config.toml
dataset = "rendered rooms with furniture"
train_examples = 36250
targets = ["count", "largest object", "wall colour"]
activation = "relu"
depths = [6, 6, 6]
kernel_size = 3
stem = "single"
loss = "cross_entropy"
momentum = 0.9
orthogonalizer = "newton_schulz_5"
adamw_lr_other_params = 0.0019
warmup_steps = 860
weight_decay = 0.01
adamw_weight_decay_other_params = 0.05
Rows from block 12, named by matrix and row number. Each number is 500 + 40 x the weight over its row's rms, rounded and kept within 0 to 999. All counts start at 0. Numbers have three digits each. After the name is the row's rms in percent of the matrix's.
# conv: 3x3 conv (model.blocks.12.conv.weight, 320x160x3x3), inputs 10-19, a 3x3 kernel for each
conv.156 103:497492563495475470470479516479487554474487526522474515525483538526529507521478469511455439462515492511457467503538487539460475480445479444474534526455510426475517517470531487480551441538532502423374520501513509498506537461549515461494475445404543551568457463500520460470
conv.157 102:490527458459461501501523449472456525607505518525495465529502460559469442494541539478532494413424506438483495520516513547573509445477552548573481494505537508505493474468577500363442483499507504478516496531456473519427476469463472548476491484472536458528540423498520479442
conv.158 103:473504590498541556474530443470443512510607481516557470450426516476494438488473496457519466432481508528478516514506404490542437566493520374516579528524496543543489442481531538477512506564477536465440447491426468447546482499508469482484487540496481510557438490510469504464
conv.159 103:539503570520516532441491536467539414469541438491471507493487501486548490448435458554464536536504492523540526468471506477542560455498466558544521544548456462463611533492429486552433490457449523457433529536536502506488448517528467502426504414503475548464442510550542525536
conv.160 095:408464507538492522545496490469540460557611588494554567483474468509450441548542521514427560519496587455467491493500538465455499492425495528518486505493486483493514490544506550485485587469445457516458491532477483473517503525495507454511503562503523500513552590459481475477
conv.161 107:519554550502545552516451487466474465431460507460560557543567466500549449484476497497503522517533488534517505480515539423460465514476465537557538533577374564510473454507505437520436415517516456478525449440471523407505506533517474475488455493439447511539515544447496532499
conv.162 103:490448483525518541509545502454489596467477535456500486486529564559487518532515471528481502501481490550503540478477453456597568494483628564462465529528495448565505535472434524462478463484416507510452403621490499372588482507585513499487502574412485510497519503449477499464
conv.163 102:468456437458520570474423489456500497518471489458465505474511508570491515491501546509516510466416502484450474466439523573508560556556504491468526473510504510530477398541438513607497527615504572404522540465489521526552511500497529496438547502466473466438452460501489499494
conv.164 099:547525453465490558513546530483558513488492492517466532571557533488512522517537495458461479473400541422474523470546485486468532493471489453433486466476512447394575476497493470506465508492460502546460471537496489524489569526463520613480529546484488491467512518474522510564
conv.165 109:494488496522501472503499479528494518496427470490479476470494492535453533484514528518562544517487456586481483481538503476479535506499435525427541501488501541522483452558523526547529362466422535582498536530440491524417473443519505505488529455460477547506507490436512507458
conv.166 099:453448489531489504502529471545561585524509471490580485594523467491473507460510463431567437494546558511542493543526327553534500477519604503536542494575514582544512480473385446384448429452520568505480526507544455521502492503476535535485448513511491551572528548492502554516
conv.167 099:461453502506495467492563473525521450477486487529581453453387504512424456510510488436518511456455446488498477462449529463478630515477472450463480482433455511516443564504501506499496558410443554461510544490521434565465501560460485537541567529463460418474465492491469534497
conv.168 091:444495511439446482445535508539533486529552506487556483425520547555547546520529508551482531502493468492472524536456525529507434466560453516549469523527493479560468506519547483473503563558515513492532587526448562448547553500514496491586438505504521560478503542553523584525
conv.169 103:489506585495484505499469492516446461572463487528427496506495499505500566504474439480469464434469419431460538584436473614485481436523530467543461501472509503498476469497465418495481488498434615439349641506399493467452556481449501438492468491468511418467578497489473518462
conv.170 090:508497551520497466486457491527453390482544492464578538546582461459486424536558443474544480438445503508453500478480481408487423421522535482444464507475439453532469550485531572485449470457427443440532485470469427505442534517479472531497444554512482537438470527465450562535
conv.171 100:504492516506514474522538498407528450433500449499504463519480463483498505504534552496442461597483415472487428549548479547519502526452482535479491452458532507521535495478547527396533440528629489440558546531512477480542420565531502509479568494537466446477479475566543520462
conv.172 094:495509506489476482492499492509485511483522479455464566459492561555533482541506455561499480479497500429527449512475501571573513478523543509492497480453506521504522431433492523486563549531527403455490492491584463569476510489540500516432492481562497457451538529512475454504
conv.173 092:398536529515527504526519471512513419533534541509477426493558598471516498503488439486439513532487477556511516479455590537539575429455495462515480498496494556450495567526514457475504500468419493452549514458453435489446542519522464498454446503459451501493476468523531489462
conv.174 106:566521499488447408518442468508518495518569548501483464493504483537445497476438470527474493506451509434468519539495443495533498501534505458451494498476474492457489486488458481478544442473530507495504587470493525480521510552503527501562509440536423459502452476551448515472
conv.175 098:501479527491509471551551522493479470483495488526496496590471495477544569450528465486511470527511525541484504491431458626530523493519542540492510541524396473509423527484472455496519512552550538550558585500537438510558508532444482409484495511457522610552474416499472476456
conv.176 107:532506511513529522506494513484511457473497488528553524514497556490577549505506509518433436418444469474502513551468466456537435434476504435547544445535570499488467484479518446465449504478441510508528489565514480430466567495400544501368500535476464523583494495547490528490
conv.177 099:515496523470512502502521498461520501524491518513455528515443457439495471499508531481444484521527532534596508504414449502461541495492462508411460521622510497487461488491495484507560500496533647514559471423494476486487549451466474484599505502518517581500534471600496519580
conv.178 100:580465514501462422507491466598524463525491470443475506584465451528467536468490545510424477467487498487481505563455520490507379458482480538417508524498447527541524483454470516469494472525493438448487516527503480429493465463532551490629481539496550478484471431419454449481
conv.179 104:533525485534445515512435496545497500436470478480487465537539505545511448526537518515560498510566472493468434466552486528459468498458446559546519519561528516511544559521484399443469572558482505515468419477530437430539469437522494515469482529533532462482552566476542507487
conv.180 095:534463445483553492446483520475452500504505544523518579576492524493516477497496483545524457469523503541478415476544506458536538522456548479474514560428386494459438516486470505542520523573490465536570470518473538464500586510486435553555487476557590574498599605509478487502
conv.181 105:560538449519510496518454505519534512496515527501512496539547526478511510481408425548536503573432484421490548465465444451557478512450531493513505488535490488447497526569500507501436468510518476542501474489482526488488445543518468494476367429511586577554491549523513582489
conv.182 097:455466452530491458472534483436585488487547462533511493532554523533514490533458472494443498442438481500407461430511539509476415578513493496485466570432498508488539445465524468444449477525448482450523505457530497476544512499506494477497498509571458516455580492452546490537
conv.183 091:571544454527553515528535460507547480469514449485462478488482461507519439525520504509527566464527492476476526519542484481476484455518466489508534501555484431435576531486439500552444433472451593435594497519454495455497524439475511479511494497551610572500476519473457428480
conv.184 094:553497515500559517528551528512464510459512567383419484424554471512469545538547483503488520527488503538474517522509472516502511500432559536465513535487531486499467564450498514429500516524487516501497397465471535408431535450525537496407483492478424452481478486484481519510
conv.185 101:413503535477520485509520509546498493568494473467473495484551543543457414491462439479502445529514497462456465522498467473479532474465555494536518566523484454495497489486445528508501419466451535499471544413429501505499511415520465453414513534406507487450513545504525525514
conv.186 104:522532492479505445435477477498572579457510511504515533555566502488492471486483471514498487559512556457473386550519500515504556533513506496509517469456476580512485499464482474438496477391472520491500480419525569571471464554481427544558504481502598558563483505532461512518
conv.187 116:563441456480529463505524457490445448514408482441432505548535509513533504504496484526521517459522480479485453490472455521352301480362348427406484451466465507455490495519494467516497478490499419501424454429483494456479500509514492573513481519491496447460496467510512480517
conv.188 102:516468559546498500436504488476549480544447496491453517486476499441514561565518541483418477419460476428451460543487469456483507435535507512505565446463456453447475473518491488503442532506479503480584480445451571449508478500465453511458433502517497464412539505480555544511
conv.189 106:449473506522567554498503522511539435490574474448521537502526538478495461490443500465465489486497480551497424492539461487587554492570556525490412495510360488529542497519504613529502567496512536440467539504528450542523507467517521484550560530495445473434450569548527529509
conv.190 096:477460509486489487518502541512524529484516551528551532448562499499487515516553458485518487461528537459484545507534529480473522440457511523524485539468483489588504460453474509491501465464495509533508556502466502491480549444402469599554572460498526535460509575540500509513
conv.191 101:532536502483519405493541515520476508448534483487598521537559492480490453481451547484451431479484504511523415508532553525533476524456462448480477484491433510523447522529470546507544467444521526544500558540481489523506470526467572547474516423502506589562482551467501527513
conv.192 105:524578555508504547496472497501432463455485466517495510492512489503609477522504460424462470486512480524519473410412470445473490434529534497448409510492499503480425493509560498516496506545488504492549530471477486534448496555547482478486471429544493502481471522475512481473
conv.193 092:501443451596491477492493487464566514476539491528480521435506468531527486521491537482478463445464484516475468484460540434535522504505513499479525445445480596483571472539490525532463483512577493561441447477477565488449506477531513521493552424551421448461535573537503499408
conv.194 093:475500482538574580458514504482419544501491422476483480481492525521472510541476469514511460490461479498461470525457554463443608471340428467464460464475506447528500470552487408438576573422470411510584469453586532458532459536511555498504543484434505426509501466488488502498
conv.195 100:508492539520519531471521463482479515456530500519516498491580531509565560445469570522521510544523473481546504493534509467439503515483460558486474549569504483493496396481447487446420463483466511581562551491443516428491488549486473569478445504480426529504393504474437501514
conv.196 089:522486493471429483571457482490543483446549516577464410444533492509496465449509429464469435520511514456486517544484536541551537576486516457475496471456562564475480518516454444513569535543486491498516568516469462576518537534474499483484523509578523505616547517495481506524
conv.197 095:494474433466509488467533550468502433478449485497524480480510471603555540565470504465495490446540508486453497486428499534445472500520456532491515477462512478483514584581449463450509536468442478486603575515365535510478551538488491516513616512503442460535531480489498473515
conv.198 107:526502463472497480394474502513508474448473495484525510539531520484501541487507472485404397473519593466527520528470528519393478547488425494457496516501485493491465537490539484425484517498483420417507545423469560537496465500448486504509477492575509437488550489481477501507
conv.199 102:481440423482490509449479527472471506491516507557531526483401484473529433539479559448512478508522540515572463551524538523496489547459500556477440383467485443439531497517528509525512508481501535411508505494474549522474481466458635535418559521452560477524555543482547523514
conv.200 101:469489504464481514447559492532451464484522496446504551498588472503528504487529511534465480479508522500442438552554483522531418543493412401514516473520503497542541476439482575561515471486472586555548538579487560543451463466515528475523557511513549461472498452467520525514
conv.201 091:492409485491477526537539601555476525466444460442489454454486496485463511488478595495500537496425457472499501513510559496458518460476447505560484533561443482469502486537500424516489474492570561490454486456462535538467551562470596584508473507524551573525442518482424438465
conv.202 093:493484490429529470534531447554545473603542540508508481523503484497466468517529502527495527546500472515499528464510534508501583476488425565621607524515509487425492517468475446518524489555514475447506526481544503514517526506539515483541512537461550498476580431495566536448
conv.203 101:549517493517465500498519517429483474491499516491527467490443495494488495455453494504475497526542542486494514533589513510431492454593500555541545530515522537487458506574542536510487453555542474556578509457449508564486561480446514514468583486495488468576452475476444505484
conv.204 095:479482439457531508507504479525494558459482546477492535453510510565542516511464528488567571521501542452475514460492516425571545525536518504472483458477517495548495456492540525554534496465488474525506534506531509411521542466454600488507471440494518499457519537441480456539
conv.205 096:446479422495518528457488479587521505504509418482475470498462531493536579503522509479520524496509535499479493518467556502401486419529502579557435509497486504485459577459418492495500523491567448500463427442565462551526480641548552482532488499502575460461537489464509509497
conv.206 104:523547544526551505584523433539529494488509476431503512538462447527449483450546576538509508497488500454481541530530536541478471518497519485423533478469495473492497506468526510553518469474487504495490504536479575459524474480489524448482502463541529475511491512468526500536
conv.207 100:505482485436485493469511548498480517484433472488501475493518454441481418468423472510447513477506529480478521541551453446594580521462478533464458485425460486497482498481435565531506526437481497521469516633526566524395518498497479432395545454459533535589488485511435494495
conv.208 108:448506528544516531501513455475451493499521512513508468452449533413452492536499515542520454503463485453548468517542489474543518453503528598491520539467480488489477466469465481517466527429509511558477534550465529496548501499510469403499513529525478507520542470480508524492
conv.209 103:522462469527442442523502460451408494508528579486520521494518570551570448557533494493495519545476446505504501552494511428452443501506517475475510516449522527461541511495541472458540484587539486508471489529503526560463468436505434549437516582535560492507469557534501476540
conv.210 098:506525483589492437479531530446456450549572515436414454470441512488489524500536498479514502541482484574514504518512503474500529502551549511435466511448508524515514508528556484570451460515504444529510473538545510553545525444437500520489491502469379530515496731677538577558
conv.211 096:504560449527500487522537543418429519534482507555486512499518453513548457499503476511534514508487562474539535542538558426504499465498525556501514492528452470517482478521474476451528390500496489430512540506543540545498530433540493495497444491512481477518543531453501545481
conv.212 097:489480517474521466554461476537504520486497457519470469483499482533531473544557544518476425517477477466515477554445430436504520512558502521522464491488462539489504484443458518487484489579528551437522416463525460460441547431490447510552413548454482429510503540472555559500
conv.213 103:489472502511500497517479485475476519474441444507483462488359495431430472498569510526561529563487536488533551440395480496532591517553511497389460474465460486516555449499471558474488477493449490480554534614487499477523513478508519448471464474447440423484509483518541459473
conv.214 100:512426466477438506566477508485480553563504550481506497486536497502461549503518506488479506494479462493474503414485482552554509465535466436406482481520471480506526451478453582538519545536461450510517511534418471523441508521459498466534446512465416500503629571571475529527
conv.215 103:527485536485478472468492507508462502492480499498483422511512554487547426465466469413460459449499532493513469471517520460472546512425480483458553584486439556501462479534444500468491512489515503445455497454514490486514493520587531436426496515449554537490544515497507481501
conv.216 099:483499564412487539410441511494398445482503424439503512540539480554452501521462474512494472553500493559502499454500532463551581568447444520422533491558517532539541503498497482478592480470505500530505457512470509589530468532446498488461453480564522553546574489506490525473
conv.217 102:454502578547528552540531455489491462537467441501508476514502583507452485483507477526519524496433458497513496531482463519492484592490611531482489565484516552449458568526505466497414525554591498500495507459539551489627445556563500507573447476464497459486518504514483480511
conv.218 094:512494501486489508477469487500444509465471484498509565511469522512471494512473498467546459552491539512489396511530455627466586454544531467461441496557496511538495484461474502495562502572529522545517568465507514464422472486461413488560437482585482488555504550571525552538
conv.219 098:491461510517519506548519480502457516502504474531511558453566535509453492455478573413436470419499506475502469527462438515546511467484451429414494430432511490499499494451480432511517511531521524509496497473563571529518535527556521556460491461496541489487479446515486465498
conv.220 103:443510528535488559497490501485491485583451489491480460546461527550535473525492493445480461508501484450473493424468484544517497491568563470498563541518485493458485511566547500447477544478544601511415523431451470476583503375481455482442457490437488472521535502431467462517
conv.221 103:547464482536511503538487478544506559454454519473510543474525477482515530536566489522536494502461461552537514478468487554428507531419397513425482499438465487496481465519447536526551514520506475442437371343440430307414533496505525496520524533584509575538513502458473479497
conv.222 110:500488529496463519479489481544456488541472470506505441474536464472551456485521456543432497548413470465363495471483502608580598458514542521466515463434501477480504436465500529512501459519474486476557544550484468573487444515523443519581496566538506519500556438487462469515
conv.223 104:465579480448506543563514534488505542516473454524465492577514558472525526505445446518475485591480528478466549475444454536578433456502449501478462560525482495451462535527546449479536523477428521337439461473416488538504504456548467489522429520550516503555487496525488494521
conv.224 096:465523482489500489481499539468444517533546628490495509491470503504513495548402473483508509494501507500468454516465471525533522492498532574551542562515546568493482496538536501459468510466531482461451450512554439552542517501483523489532486484467498492455529495483548502441
conv.225 100:448557509508458492457535539507532551487555541505489494497478465469486523462513475479538481465520517468480508585531499521469500454457457520420423450648649483595539507493539499581499447484510547504540568513498470496494497544498466392350444526545481491527500520471507506502
conv.226 098:535481418459518402480499444464484463554526453536463520512557543535417507471481517452498512514526499517545529470433460498479480526410587493514515505488525508554477465539508446492399435491386526464437479424475509461525453550527465543524541509492465483505507487459511509540
conv.227 105:479385400494471471500498520515563545500541472469477505520524512467471499537562525530484499454410496454450488499483456538454493418454536526454523537474504460447523474480530498459528596497441579527532582526516556553516493493498385471510473506580568552433583560447547481450
conv.228 109:405488520448451507473509511513533572488468536528489468478500477480495451545522501466493482575530454477451502572550461525501491519442489563583510535490485439458534495446504476488504434550472526512481585500467616520502531562413467577582508571463573519488519541575486517514
conv.229 097:572529485555520537492484458507465490474453488502504516471551457452557464508464485481508495516465497458503483507460489465445449508442464444615516512491492531478509437532401498505506540462452503440533449508500510497517521453490492516485492540490467516519468486543543470524
conv.230 097:518479494570520502545526490518552455519462469491493467543480513532524493516457502394492483417486462526501459445558482591589526448442500461508598520533497523478488547524450484521411490465505540498518508517515479497547591493561476542502465497485463476439454443530471463497
conv.231 090:513484496565466466513555541523495492510610542481468470449484469553474466489536530504563517561538483443444512526497541506515492473533511490437532554488536546500543520528459500486454485540509559494462451447460470555615498448471477426480590488461568500504521479529474471504
conv.232 101:549515431496485445440504512461462463488495533514441490491494454481471465457503489457543514469469448593465477445417459501513525575529505417474478478435420528500506521526500472507541542512594531513465547498485489422465452467487559510530495467470562500527475476511490515536
conv.233 103:545488473514471476501483484467534514530515522508520487401505455457480448504464461583522487541498504490547504592519483460543478500526505485487514566502488500492466493526438486466419554509453502444452478459424535504535436508541375421514403433503518474497530540531494443499
conv.234 106:498465469492480477525569560502467535426479494462521507494496505439526464565578550543490505575555563569533465516484515555586478501475471493542509511423516487505488519492489488412506496459519541589613499495400480487455519448500424529560534552486466485546451462540527476492
conv.235 100:499486531562457482477480444521441518564529539481550512472509501521512471537508549467493477480570510457557550505453307509441358496497474533467530461436420529481508372514507405491539481523512534451430546446537538517519489516470501489524471477469544539529528515513497519549
conv.236 101:489495509487501558513522584488455497521501546472489540477484513433456496461470495443487524507477513495504506472439541478509568428452536527508415501520444491443514465489533464471471501505508597555457566509458444521479523412446498422472453514509431488553474537476472473492
conv.237 102:485503466474514479449486495476447420481543486474516468489500510408488497540578521563494516491495502550464478467513470488430461477484493541574523472526437487448520482545508436439436525481572472439466495405505477532509531437442564580510516492527504431431485503493508576519
conv.238 106:484458543523462551478454496522444498432459477448551532555529495523491474495449457492474493511498517487483559456587567479430548422448542504393478500490593454512571522477534440486502519470463499434473476459526489507465491574489495570480582505499511512494502533526491536542
conv.239 100:527501481482569462483512491498458478514579535476424519529468532407467493513559570525462468481499508515511452534592538528571517543435520496474487537455516487457465522507476427428563522446640462504527474489477506507494480488469444562532545499539545500535406479511481512551
conv.240 084:530511499532435453458515505560432595556464526462467406510520553495538478542466512444505426488436443464517460479537527500549507455573518480507524500440500496535508519469521450537498485492530540411490478470519517515583497444456522518422457472497521477495476476462427494469
conv.241 105:491459549516453466541510497518536537492485466482507464483542504512474469505483476445452482512544518439563455497486475542499524455465465507475432483500473441526505477512562459533538447537549534520415592523503526532594530461583480489547551471517435501492507514448472486464
conv.242 103:474578520542514503478494504471449453498513470499532508529476559494486493497450531477488477371438518484484439458346533485420440510543460475460464435471522560514499541519536544548557520489510443442595524491454491496450527554525468520442454488460474508499517478456533501448
conv.243 100:464534424521461460506492481454552424545540459538474480500475485515502482570450481515487474494540553465504573528581493420481469442460517468476433461514488507508537446489465507503470507525433511424484437563578568493537449545562490533508603497473451492489492457492578497459
conv.244 101:534424489467415470444521487542521468529490476530429524551450435455406495533476506521468542484471470567519534502465462552533523413490492531504518518522564495467469471458484537501495521578500551513556550509517470468510501494531628509506527587515508539490464558494512526505
conv.245 098:482487468511505471513510512522500519493469466513540482538495437525471495475462559499510498561535494476538494527531576466550498473529503470552503466521481523520486576475473499553552501442545548525530445575529419508516492517513479453520438411467480493519504484504489446512
conv.246 091:470489460506531545450495519433545509483501578485511540477514534548592497474460482465485556498515483519536504467429544445490536481516523536536492575602546534469472433536502501492475495496499598434504516503538518456458556515521587503512503489501427507554457516434467421470
conv.247 100:513512587469477411527525492452545566525537504534485450462504470449444482529484476490481482495562521518521465480525506520506472454527523497483510427459499518531510495432454451479544497555618477509549466473455466483503522564530542500494454464465494523455468524549433449482
conv.248 098:476474496480499468576531456440535489496511469517530532540514523547466531464554480505467437499478476500518519489534489418422514510518485490495515440427462498469418542472510553498419512540505551489540481453507524455491484498487461526522477460388475499479435513536484549500
conv.249 098:540502476461490539489469492469465460435502464450509512568518615478582524560592465456474491453481572515497445483513422463552544551450572398502506395522486504446471522518533539500498521483527452491484509505472512471528437474425448509588511556484598547490507507487455483508
conv.250 101:475478415567493414473461475502507582527524497492545445428439492522562520548566527504496507480462514522478454473485490536447471470390418490470462579510511493413469472401550482485570412468495470485553376393518430494500425506497390551497496499522489466529517458512469453492
conv.251 101:529525553499528549525473444534524533508470529502485535468529507522490508512456474503466560453520468498509520412516463555615529447550514577524489553519532433490500440581453509513424535566490543526492420425484462516497476454481496428458469436498528523521446489513514470548
conv.252 104:514468491469448491453581496475487515494485512480499483493508539434431530449488538488490512512448467490499450455431500491524565541538499498477528484525493541485492514554514496521505516484528534530508562551514494492579429409452498451461496587544498460527492425496543470543
conv.253 098:465509545500493494480512478555519476569569490488463416501501498431442445414478501518480468465528493493503570477576501498550522514450502486448487546515564524598520516443557476529481478470456515466445508513546578505541472408461469457509499496556498561492500492473439455447
conv.254 096:447461471479472458563501466557527557460467509455500518505521501487464519517441466502502465500512448501500465516507389507504448519519524503504483426558506524533457519566468436466515479475522477550474539506514466563523504513534510530555457468550573503564438494470429459495
conv.255 101:501510427478503486496497469500502505504503507504503528455447499536482527456454540509541462542517430464493526479558517452553569488483471517578543473498510516503527461458496446554456468483481490475497477495461518573479448436500486463477503557497510494435533484461451507497
conv.256 085:614502586481447530543491582563409479486410491485411467537491442526522527501479530404449512483459573486506463416551448551457474513550548510419472443502489446439501468495497489464526471477544501493458457451456542545477515485581475419515497490477449428446519497535522472529
conv.257 106:533532497510469422538503456488494583493504534450500497445623576542541489487454446558517506503582575523517476521509581547501575495575494456529509557523500490534502464534511518548540563492499595524515523582553463578467437458491498489466611481484540505581448484516536491495
conv.258 109:553507530517480531501501533524489508519466493481484473469459540488450506526516476561462448470440477472405512464491540469557502531431503499547549493418532499482478461572467440422527486531514522447546493522461439447477533532509485471483535501445442428412525481437485550443
conv.259 107:512498531525515556449532476548507557473496511454485467543487521517521459447532485516514497477430532534545428553541455559568533544415367444459453527489499487512513601457431531466492563500513586568504558438400578380369485481483550450521516502564492464483512442459574488464
conv.260 106:493515454496489495505526546452417444444424511501534475539529515465477540504491512481498505490440442482466443493390427433446439497450501418494485491533440449497456559501526477531511557528573514438619482418653459493596509467453573470548516424501510549510501435464471461486
conv.261 106:471508542513518525513481493533544579518525512546518522530488513466468483504559509432487494469438471470488532484538532488542475457480545491441491469466482554484497512543524448488530514476500500431503521430486499434507514627531461507569467539512506478480432438516504499517
conv.262 100:534425456504433482530452535468535426538572475513531462505407433491486445471450513510427474537559476551517463498514499442533449561465485520454498497455486500523548422418488449470522527462527538529464479535458526531466542481377513500380512500523538541460507546492485507464
conv.263 100:553462440555482453524469494482533455498503477503557523485562542494501476478532538537489445520488497467445495483545536423468557519545568468490453474564549453420444513547491548589538508537465460549625539551593494468521501535499512582493534604539482516549474502481468514526
conv.264 104:459476535478433483493468446504483516496444466446434451465461526481477521502576499471502451517447473481520504412511472532461499553494561488521477488494545492458518526500454458523428454536438471559452505505532523579510557543501482564505462585498454442391451499481470511504
conv.265 101:484477464486570469492500475499507546487533515480531527493507535527502527515452483558521556524507479515503501500457516656492488493518559530511495502574570470472477541569480546557417469477523501479531560500571537490560478592477527537445503519485464467502527493493499500495
conv.266 094:525489559541472480523516505527527476535507511513536494524457475526469503475544412454546486499477521442513467505504489535484510435499464497437564445558507497505481389483441371536587509528532495477467557484576491502477502486635494463577486492521412475515434469464487509466
conv.267 093:566521467569547515558541559517486427426503492494523512494505510491441440454476483499506550484515527533522544552572515486461516436468483515461486563513533489518476512521536520529524485480491487457530515539484526429409538525495528470477549522472500522452490553450527533512
conv.268 106:507504510468549537559506453519553537516538467519485483455481482521559510532524475496480494492485507430503529587442508538531538534500503437479512523448524520446447500558597469478503472455412544501443561494484523519488464477476539503526523582433425435395525577554522525495
conv.269 101:450460442452452518463530538531469484511504500480467473487525547454441521448460487463508503486508483538544518476457447486435438501510475466478456520521524514506441536493512496545457498492462472509526509503472535482525500480438459524537417532549504461509429487501409397458
conv.270 086:447448544423498478519486489451505561505454470544468430543539495464471465462528556505437454473456477531437531521528507413529464532555605467487462458456520519440489417480507515521501498514496449461527491499546465522493442445506421469477472474500442496509469468489458463472
conv.271 098:445503545475540501460490496469484477462539509531497526515496559479509545442496486520487540470502542488517505540494558465489506521458485471441519504540490554533493487533447437522536537535451445457445520496478512477453481525512461555497487566526479517468443491437455463510
conv.272 099:555470484549461448486503471488459475448514537470504557547534484567572520525568520436464488456486553487494525454458476550483466459537509481502456477463527534497522484508476564582509454496483406461497515503526415486534424514540511443538525468528560507478492509476532537509
conv.273 104:613505466560504507468503523469426458530540477564537456490517497509498409499531592462527522528494510566495442475453451604516540456490491452451501526469485449495550519518453429430431467543500492498491448476490465490478480472578465543444529518451470493482520489425485505485
conv.274 093:537485541520468464445489468576528534510451511479505536531493504494466532438467491477512520559557473507484504465515490509532499520585564572505523461473520528449434535446487512407581505515526354432490428525499534496512543520504476456438392442510561599494528536453526538507
conv.275 099:526553479482468462493485504457449504515492525484490548484580471470581539523514523493461514487490552486506485448500513467430481441530406511482502426486470502491529504514529433530668471460601423506546492494438536602460516494458503555463562481518470442552476461578460427513
conv.276 097:517568513488508552522504520486516480556512530509500550506458518501509552501531476488494531488466432582456423539534498581471481507523435507467418515527402499502502506487546529416523505495593545517577515488482486551458523495502506481518574490505553487493495497550509499524
conv.277 103:471494487517541463505487509535474477556496480537455469531595506512619544492561467550534534474555460458526518517485428514579484490529470453477473490460499478543506444484442491521516601542467508572488561543510534528443485439478452492440502509467550583513583552432526504429
conv.278 099:521484384515502460456493496502491536493468490514523593524532538537534488555480481528499404549488490512508527579526465607450528465466453507407494498514463580511487518523541551624546488460477376450498572522482491487483551563526559511411506479453503528524482569515502520468
conv.279 086:489496506524505480512488473530448524495472534470538502487525533468479536455501526563565481470450489486467542619549531448463532488442517504468463530413445502480450574559476446452497489510515446496503442540467484492434546451542443458449502535530512454576563491546494515484
conv.280 097:450440476487487565457480533507497503459419463484490492423506477514517509514550542520510440510490560515468473516549486432494502556548494514463548440460474516542568534463553554502514554490477512516482469569451528526440493463499469500545515506471490450455533531509489488517
conv.281 099:531441522546514465507481461470488538504495470518512465468460486462490502490469491417461514459574525499505494462441478481464559564463510469539547482445492494455444459469509470453500442528499512560453488472426480516508504558484548617406529470489422400510536461487478488471
conv.282 097:498474451515487444502508454464538533482506478483494466536513461512545497478491484454448435506520525506497611532442453491507466366483576482514535529539402469487470495532461454499558523408422536453502487598559476518546470532600477442450470532429481485442530509499497538466
conv.283 104:517465504519510513496513510502482528482415520483449518484459478409527567459539495484462466483458481522606537521436560515466506462601560471488512462483470546494528473447487551472600489545564522478522511571506418579511554515475510498464539500488525459469487444519453450458
conv.284 101:521494503596457425542474485537507523484512507486524471593531490427491539543462492512487462516503499471533459500445491482479534453513568448519399481541530532534535491533449488494469537499451486463489508552501427543526539547526413489514427467472553527419450501481457514497
conv.285 097:493494498498480494537470463541500443578492492485474419479449526495541446490525513476443488551496552541479505545516472471510545542532597573454484522451424456558515495429482529469462518520537453497530467517539507451504498528470495553495528503543546539524502527443451486479
conv.286 097:535541452523497484507502474498526484521485455478482458485481576502488547581542453484550508572524539501496496537461438486529514528507523542514501544444391513523487432463529479446550498534489534465596490491523440463595509499454458460492517534470479457449520447475497449477
conv.287 107:416491485503489449518499505427491524478533450502510463495523459524491523504497544486443448464507498430534550578545473503470490491477473526482548501534474481504490518521506511467426513528536467528564558481534492444479539491501587475555575529556502505499538542487486494506
conv.288 097:502412391494508488419465523510495491406486493469488486458547582527538510553478513540585501440500542547489533457544400489468568494456472501490471473495447458447456449522504398517499536530564501589440458456514499452448507453513488540497482508510471477554517455522492502488
conv.289 093:480464478503500451519521473550519463602509488567466473526502491559532514558484452487497490494453455497461509473473459500541561466562511389531498450489506503481515525490456491542430495538519476472444578497573510575543495545542483513507512488511525499444498516490491489509
conv.290 087:509541514524462440599529468620450491579423448476465435520459524512477502516485473474524510515488480454509512489464533463520511545451537596531500588482467537473419555526551521481560607498576395512523435601477469568524523519549542538506613564521543484569490473557543461500
conv.291 099:461527509502520542480464524515476432553454503547454481533456513523521513494508529478432477472423514483533559467542551440506557534481468439470432531511485480500492479533540512498542553487519473572560538509478489549560508525486552557502500506492586537580549459436498496470
conv.292 102:433547504506504420493541498498483491451482471467522525534555517538513453501480517470554508490463445468393447488478480548481522503538488484412479488527565533538492427487455494445522515479468517493458556533487555509559513517521542404502525440503543549554449521501406507561
conv.293 110:441474471453454536468499491492509497438436487543494493485504485492475494441471468561504488501477534516547519555563510463457475513467474477491483490514475470418458531500511508537532544571523438433561415427489418523416506483549424418501482547462476445466511472522468530514
conv.294 102:514489457500514491512494497480488449491530480510518474511545534533537532507530530438450493482495462464488470473437509499493397497474476530533528459482525490562520444557505493458466472458477415492469501526527452472521475492578383444511479505438473485544457504543525521539
conv.295 102:524505552497478501480532467488528546480490484520523479495457556476478484520568496484500508540515515423452516479515544556509433392522557470448524458489499473480499466509530445462426476493496564491419441497490436422575512499570512510471552496424458478433494457424523570576
conv.296 102:399469540479498519539503468493535490460498532462474463492453532457426464449531509516530471526494499469436476454454514578542553439502487536543516501455535446463483510539554442537515463530503495484457531555511391493461489511545503515449509514503512507485403421427405479480
conv.297 101:555472394510454469512546479508528448474499445497536537476471480571450473498501499556440563447540476503502518451488561504553468533515450407492466500418499518462536455453513477485418511511450516479480548493590540514511381526532508508505528472545534547547541561490485523476
conv.298 090:581589510509540438496518476527528477497571509507485537491458436489451449498412525466528508508506482507463429487522407516497437480500519450438522470495483469523515502531523507519460481464496461528490572490487589492599479456463477521561546447479521514480459442477451482521
conv.299 102:532493458538488456472465492514520523539484482523453464457440516533527447558539483522530492489492470463499477512495450518449532539463535483496465582455536525515451531482527534512523553586539530524501533524512393456537468483472473616420534589491473473478466485464444450509